Weights of a small audio frame classifier.
Model: arch convnext, norm rmsnorm, width 192.
Training: adamw at rate 0.0015, 22800 steps, batches of 256, held-out accuracy 99%.
Data: 39062 training examples, 149.4 epochs.
Rows from block 8 of a small audio frame classifier, named by matrix and row number. Rows with one number belong to one neuron. Each number is 500 + 50 x the weight over its row's rms, rounded and kept within 0 to 999. All counts start at 0. Numbers have three digits each.
Before each neuron's rows are labels from the 100 clips, of 14848, where the neuron reaches its largest size: "top examples" is what is common among them; "lies over" is the class under the peak. Only what is clearly more common there than usual is listed. The data: strings of digits, spoken by a formant synthesiser in many voices. In brackets: how many of the 100, against the usual share in percent.
# gate: MLP gate (model.blocks.8.mlp.gate.weight, 576x192), inputs 144-191
# fc1: MLP up (model.blocks.8.mlp.fc1.weight, 576x192), inputs 144-191
# fc2: MLP down (model.blocks.8.mlp.fc2.weight, 192x576, transposed), outputs 144-191

top examples: "two" (89 vs 27); first digit: two (34 vs 10.1)
lies over: /u/ (66 vs 2.2)
gate.31:491485457522462495454494424500497498470479471545479515525536585556532531514451484522497562488405559580485377521541461501355485469511506469559574
fc1.31:504546437591544469578527520447466486468512548493448513410532607436546447415535491556550482476487409515460572549534518453455445503471578532479551
fc2.31:477510544546552618533596492540498478495513485466517574556514522497503454468486556594464485493573526492512509500567494479547474484593491531479437

top examples: "six" (61 vs 26.3); "five" (55 vs 26); last digit: five (48 vs 9.6); last digit: six (47 vs 10.2)
lies over: /k/ (53 vs 1.5); /aɪ/ (47 vs 5.7)
gate.437:485510497458487414466434566485514455479503414538448446453571495489512509553491557575432505476404459539466527523528504484455559479447518575450598
fc1.437:539429480600440546582483445471504596487465440503514559591484562442511495489482414429522516493511525505531511532493443525572448502502484390438466
fc2.437:538516521447387499486448449595519457569532628579599488400566428453462530492545500501508473523520474509518490503466467420506444526509391453458533

top examples: "one" (99 vs 25.6); last digit: one (85 vs 9.6); first digit: one (34 vs 9.8)
lies over: /ʌ/ (99 vs 1.6)
gate.212:481525460536595529527612508597454421550491461459514540482401530435554603503601579465492474556418591457634540536399486557518453465493483471473509
fc1.212:520421582458496493438540486525539517456403532500429567495491360566471495526564578490497427505588551476573508479519436495481553563542446557514495
fc2.212:464468540499411463455415518475654518503485496494558454489537429511518533550526466498493435472496482482484508532608493518529538522435449424504506

top examples: "two" (94 vs 27); reverberation (70 vs 35); first digit: two (58 vs 10.1)
lies over: /u/ (92 vs 2.2)
gate.102:540478461464425532435464554424541512511508415588563437447486512579459522468514439421476499573517554538528576488436451486408522523523531444563458
fc1.102:486435488461489557503521451627470494485590482403440552562478442463523462513528463531416485611645525516497504540527476549404551428554555554461437
fc2.102:497497416557560551441458505531541441388435519511527449547533519516499541411505517538446526529510489427578500517504486405352488489539403458506461

top examples: "eight" (89 vs 26.3); reverberation (86 vs 35); number of digits: 5 (45 vs 19.6)
lies over: /eɪ/ (87 vs 2.5)
gate.354:516539461480448417553542472536492390576525441447517421481494523514587557544535463585526510388568457589568476398547443418439461511515458524483574
fc1.354:553517514501591580516480510581516544594522512509415520509641507522564564543558440503473536503482534478494499553422479538479500549518512436439488
fc2.354:396532482562471493466487430517425616536545538500538478426413511613524485456491452472571452542531493555461510473474440510532574521554469475528434

top examples: "eight" (90 vs 26.3); last digit: eight (80 vs 10); reverberation (67 vs 35)
lies over: /t/ (65 vs 2.8)
gate.459:498533383403544510615556391483433501474505436547456480478540548500450513462499477503479561572607600513506498582463569468440453475497530479479448
fc1.459:508471479466580509545533494546413462516467536448485481537506565577548565560533498460538542523522518471462515490456533499531478439494519471630598
fc2.459:547486455560448519496533432519546561499483486535529458408512482502442504515424543467545560488559565488538467473572470581527538506509355531486562

top examples: reverberation (82 vs 35); last digit: seven (29 vs 9.7)
lies over: /v/ (27 vs 1.3); /s/ (25 vs 3.9)
gate.496:525491527513459524578412518453563510448454507450581464498556449544542529466510494514517568499481438540544475506480461456614501548497502439414518
fc1.496:569459421546501522425501647447499517557500440460506405507538459544531434464420427517522416506443544461558447473489572420438521570471406551445503
fc2.496:386461564354542522441534457550476544533474442428553476536578523485529465499492555404485477508498472527413526427456524553572494462567548520517547

top examples: "zero" (100 vs 26.3); first digit: zero (55 vs 9.7); white noise (29 vs 12.1); muffled (low-pass) (29 vs 12.3)
lies over: /ɪ/ (100 vs 3)
gate.224:532440462408472469489523479548575449423513485467518509528492452624460538467579512474507442475491496483549529478571553537529533544484481523447491
fc1.224:542503479488539560476475475462482591473551496513579494525425564454521424406455480480541575535487518474461469517528467481509498499441455471509492
fc2.224:461494558484502471476459426385500405455550558453576561628551511429472531534573408443463540462448547541479522451550390513435436622580474583476516

top examples: reverberation (83 vs 35); "nine" (75 vs 26.7); "four" (57 vs 25.8); last digit: nine (36 vs 10.2)
lies over: /aɪ/ (66 vs 5.7)
gate.156:425577451518490464478526533475516549523427405440605419514550480463571479496498497515516561417486428553520556516412490560527550504522517552402543
fc1.156:547509479465456445478451544541405482383444522577525580588513558415432439424497487394465497436470538392435421526574493457460606465497480537476442
fc2.156:525467499425424551543574514520415584578463454397475448464569563608493523505497540450483488495473489506429574464499500441484562525522489487496406

top examples: reverberation (100 vs 35); "nine" (72 vs 26.7); last digit: nine (27 vs 10.2)
lies over: /aɪ/ (60 vs 5.7)
gate.173:439513487519550536546495476519518479527489435460531394509418549442557513478560592559587545493483452516505594522451564492470428460482557487502546
fc1.173:513475559439541520486452451466499512418547583540456538614470541389440442529534532451491463515491498383432455513530533468515517582485461538544384
fc2.173:539492454486508504511535571426486508464576439455476415443566559601507445543549432475509547492434454476505560515513583445540615526513508525489469

top examples: "six" (100 vs 26.3); last digit: six (51 vs 10.2); first digit: six (31 vs 9.8); muffled (low-pass) (29 vs 12.3)
lies over: /k/ (99 vs 1.5)
gate.347:511491466592429466554441501529531438492419464467444518477472540473508562481519497555503480430447437464524543482628594569445443385563489567448565
fc1.347:492514508529537504558484406480455537475492551483432495592458611525493410389516469438452628555485545493525520603455583454482421530406449534406498
fc2.347:557600482505427489623434526447503442504490576479488542549504497489492565477596535556499644568500457449549506509507482542457370459553480476508489

top examples: reverberation (77 vs 35); "two" (61 vs 27); last digit: two (50 vs 10.7)
lies over: /u/ (46 vs 2.2); /oʊ/ (30 vs 1.8)
gate.488:511424424485567470424508478485472493415551512501499558506498554624513436499505513410486434503502450618496535481467472569488548454496436508466523
fc1.488:454543480474495537533512463513515432446485498365466507507563442496527470479521482583546586494614589445507539387550512467470451488642419487519516
fc2.488:466468360456550475464552549494518553465519534453413466477491476521408462510486545585468541504534475589488527494464559558548460493555510491589455

top examples: "six" (72 vs 26.3); number of digits: 5 (47 vs 19.6)
lies over: /s/ (66 vs 3.9)
gate.295:377480548517440519431499522470523541473489485468403516492480449467434458339597522453522577537527448414548464538511492533572471591467573483484553
fc1.295:467490468587480491571535421488558426549498556456382590538447494582458518542523530478540507516369534499543551556540552523474474550688574532454488
fc2.295:391581499586421463526556508521472592484546477472491513685372424442401553498560514491425570548488507444461496466483471520526470485570605532451564

top examples: "six" (81 vs 26.3); last digit: six (67 vs 10.2); first digit: six (28 vs 9.8)
lies over: /ɪ/ (77 vs 3)
gate.9:467414402514501466489547491450548540549530471478548471429517474439610479473509467542521492498469443480430448507510529545491544469521444517540492
fc1.9:574474529584485519479559460421510499498442420459445550500504512478505425432432493462556590516445495461470459488485504536450481577385579435580494
fc2.9:596542419502470406540466541503513528467446446531525516375377473636453533468497516560457478459530538576526472554465538489518497430399475550474472

top examples: "eight" (100 vs 26.3); last digit: eight (99 vs 10); first digit: eight (33 vs 10.2)
lies over: /eɪ/ (100 vs 2.5)
gate.77:508464396416505454418517437521459412495527566539546482499487427530502449520508496387532499514454538517535386488483466449493488480568506506502424
fc1.77:521502380490536552563636370478456489485485554545502550548395434540510473516454444490560561580501472584441525468470521512488462502567537524445462
fc2.77:572470541625480481490565533589547571530467480477485437453600564589437624544488622520485475495593435525451397514552518503504580510542497397451480

top examples: reverberation (84 vs 35); last digit: zero (33 vs 10); last digit: eight (30 vs 10)
lies over: /ɪ/ (34 vs 3); /aɪ/ (33 vs 5.7)
gate.301:485521474446523520640521529524443553558531548517508599488464407469496489521484465499472458598537415534509517532489452463492497506569517571492454
fc1.301:499546433525407432542412568499457543477537493536434508460472506516514530425537427505514472544467538472466555632566410556407548500508491459405438
fc2.301:461531474455459589506474536554543615474420500559549414509466493511521450539517535485520518478488490424522470423523543497518469533437484475537516

top examples: "zero" (74 vs 26.3); reverberation (69 vs 35); "two" (60 vs 27); first digit: zero (35 vs 9.7)
lies over: /oʊ/ (39 vs 1.8); /t/ (32 vs 2.8)
gate.408:524469380529539487453515601571484598385423567426454434447457523484606591606448449465538625450465565528476488514538579560558535522471495484471505
fc1.408:397573566474471539546525393511531527543498512537544464433521473530421405533589545562487499429518500575490545488497462425469549502493544471420572
fc2.408:532537547439478456503506488489451502649519592544526442566460568475515553435447517500452464461555483482476475429533443540581472550518553484459539

top examples: "two" (70 vs 27); last digit: two (67 vs 10.7); first digit: two (30 vs 10.1)
lies over: /u/ (67 vs 2.2)
gate.291:522556486433472543469467541449557554500541490577540499457589582548425543468520424492481416497514500543466685490416490435490539451569483508399506
fc1.291:463486551478492539613464496546505498478446519528429526438521564585463485592531512482525493539536477445500524512458510539502508581510506511496451
fc2.291:522372479360503549557486469455474559395453459509399450424546548594455514468531577502528541609457504540420509536467576533519631453497448434532562

top examples: "zero" (94 vs 26.3); number of digits: 5 (56 vs 19.6); first digit: zero (37 vs 9.7)
lies over: /oʊ/ (89 vs 1.8)
gate.205:627487543471527558537467541339525637508555509476486550525506513462414507504373502484539540513530518449440480473484515583528474577439593442510509
fc1.205:561468501456546510425488503604516430416511477509508428558450496564509522522553594520597524538477505473491455504491469543466572537494482457526444
fc2.205:521499414430524528489509560403450483471515418465458685453533433602517414520578497521617524501471567490515469503477501501400507467455464531543496

top examples: "one" (79 vs 25.6); last digit: one (57 vs 9.6)
lies over: /w/ (71 vs 0.7); /ɹ/ (26 vs 2.3)
gate.56:470468484548462529524481448501466528534464479579525527461458470603493564585512461458505520555483440494427511492385430406616535588518509508453478
fc1.56:499527525526406490475529607438538468550436576470481497504590531423529506472526536543524451450526485500564465477488505571524498565492495540489451
fc2.56:473530495529535565480558491559499542512532504557549463435555477575515511473493552560469478537423515518465534588521483480517500490468519480582436

top examples: "eight" (98 vs 26.3); number of digits: 5 (43 vs 19.6)
lies over: /eɪ/ (35 vs 2.5)
gate.547:476528479563465512508533493498484499506425402497451570507537482489536489471434511537461542460477446548562518477582476370493478442398531427476427
fc1.547:511550488540549525417483557417565432543500483496518490594549490452511485498569466539527635513455442522551452520492472370489431513505534474470503
fc2.547:508450593552471426431432438439400461482542530472535550488489505466445467458467412500490560538517453456523447531390572507535447469485530532513429

top examples: "zero" (73 vs 26.3); last digit: zero (36 vs 10)
lies over: /z/ (26 vs 0.9)
gate.407:470509514477507551441541531518463431544478489547644439491482384470506510512554477498579545519490594484409459514478519532485451550667494470495531
fc1.407:525417478450450469462561492451516518476493503505524410489515541508501495495396535504598491550456524558414444485569613517518447625513505499406584
fc2.407:461491476489544533501466430577455623592495481479515500529561591516517563425399513552376437575533532423398598489431574464511516520599514512516480

top examples: "six" (100 vs 26.3); number of digits: 5 (45 vs 19.6); first digit: six (41 vs 9.8)
lies over: /k/ (100 vs 1.5)
gate.367:560504478499521536463420656475602436510487520505429410515535491423511510523444418521531399502456538533478507437544503418485605473528532554434522
fc1.367:475540539577543585464552511425605470529530553476470426505482586420506535502442448557479553576406457568415537542471477441455506540526482532487533
fc2.367:503531489496528462515537628465422503495425499452506549438408465532595517497524499488553478445450519561419579481553447547494479502545601551480521

top examples: reverberation (97 vs 35); "two" (87 vs 27); last digit: two (56 vs 10.7)
lies over: /t/ (84 vs 2.8)
gate.155:562554563457490543500522584486500488537523426496482493495532506451448491528549552483473596500544480509557498483502439532471590501489512461535462
fc1.155:601493498519501450549413507505536465525421512492513522475569493480550453508576480588512492508521493496563496519611534427520440497502519496561544
fc2.155:539501538564465406499453548531441547438586504588431554521518497546472527520501414527546581484479480543416517488490531338484485466388564425476484

top examples: "zero" (94 vs 26.3); last digit: zero (86 vs 10); first digit: zero (25 vs 9.7)
lies over: /oʊ/ (94 vs 1.8)
gate.33:428431525418543505452622452569518586444461543533492563479465538513448493482499565467497580510488545486478480453419463471479493467523539440426504
fc1.33:464466396530571355512528531476528391495499578593489477513456514560521463426494533466544380537543396523522509590568481501418566397526504511455541
fc2.33:499526521452489615561609510512520562485506461509381471475472472517503548425523501513468447439561566520529475510457504515448625497512564475527482

top examples: "eight" (100 vs 26.3); last digit: eight (78 vs 10); first digit: eight (44 vs 10.2); pink noise (38 vs 12.3)
lies over: /eɪ/ (100 vs 2.5)
gate.439:462524462563446493455454469542414452504424454549507509581510495463462500517494466438457514480488596476516449545502451453573392487600574530592585
fc1.439:485520471507525452504634449438564546530533446516494479500501558499548535553423563604454525554447368499533558544461512480466577497428497446467463
fc2.439:525496506474407560425490542414459488539478393512493442542577530428590371469505470492504494464518462490497561468491511485554390530477390525499530

top examples: "eight" (100 vs 26.3); reverberation (90 vs 35); last digit: eight (64 vs 10); "three" (54 vs 26.2)
lies over: /eɪ/ (95 vs 2.5)
gate.505:461498390528540458492560581446548488530464450506492577473543450383459525545509534514470575512468533495612388514490602532421477429518505529526488
fc1.505:483466557460497489530429559521396582474537627425517514406472480494568560479482507447531470465484449488424533568491503586572451505464465470483625
fc2.505:433564458500543592464596420551525593553453529505472457479469553552518571448431540434527548527519478490452581440495519432536618500543507491420531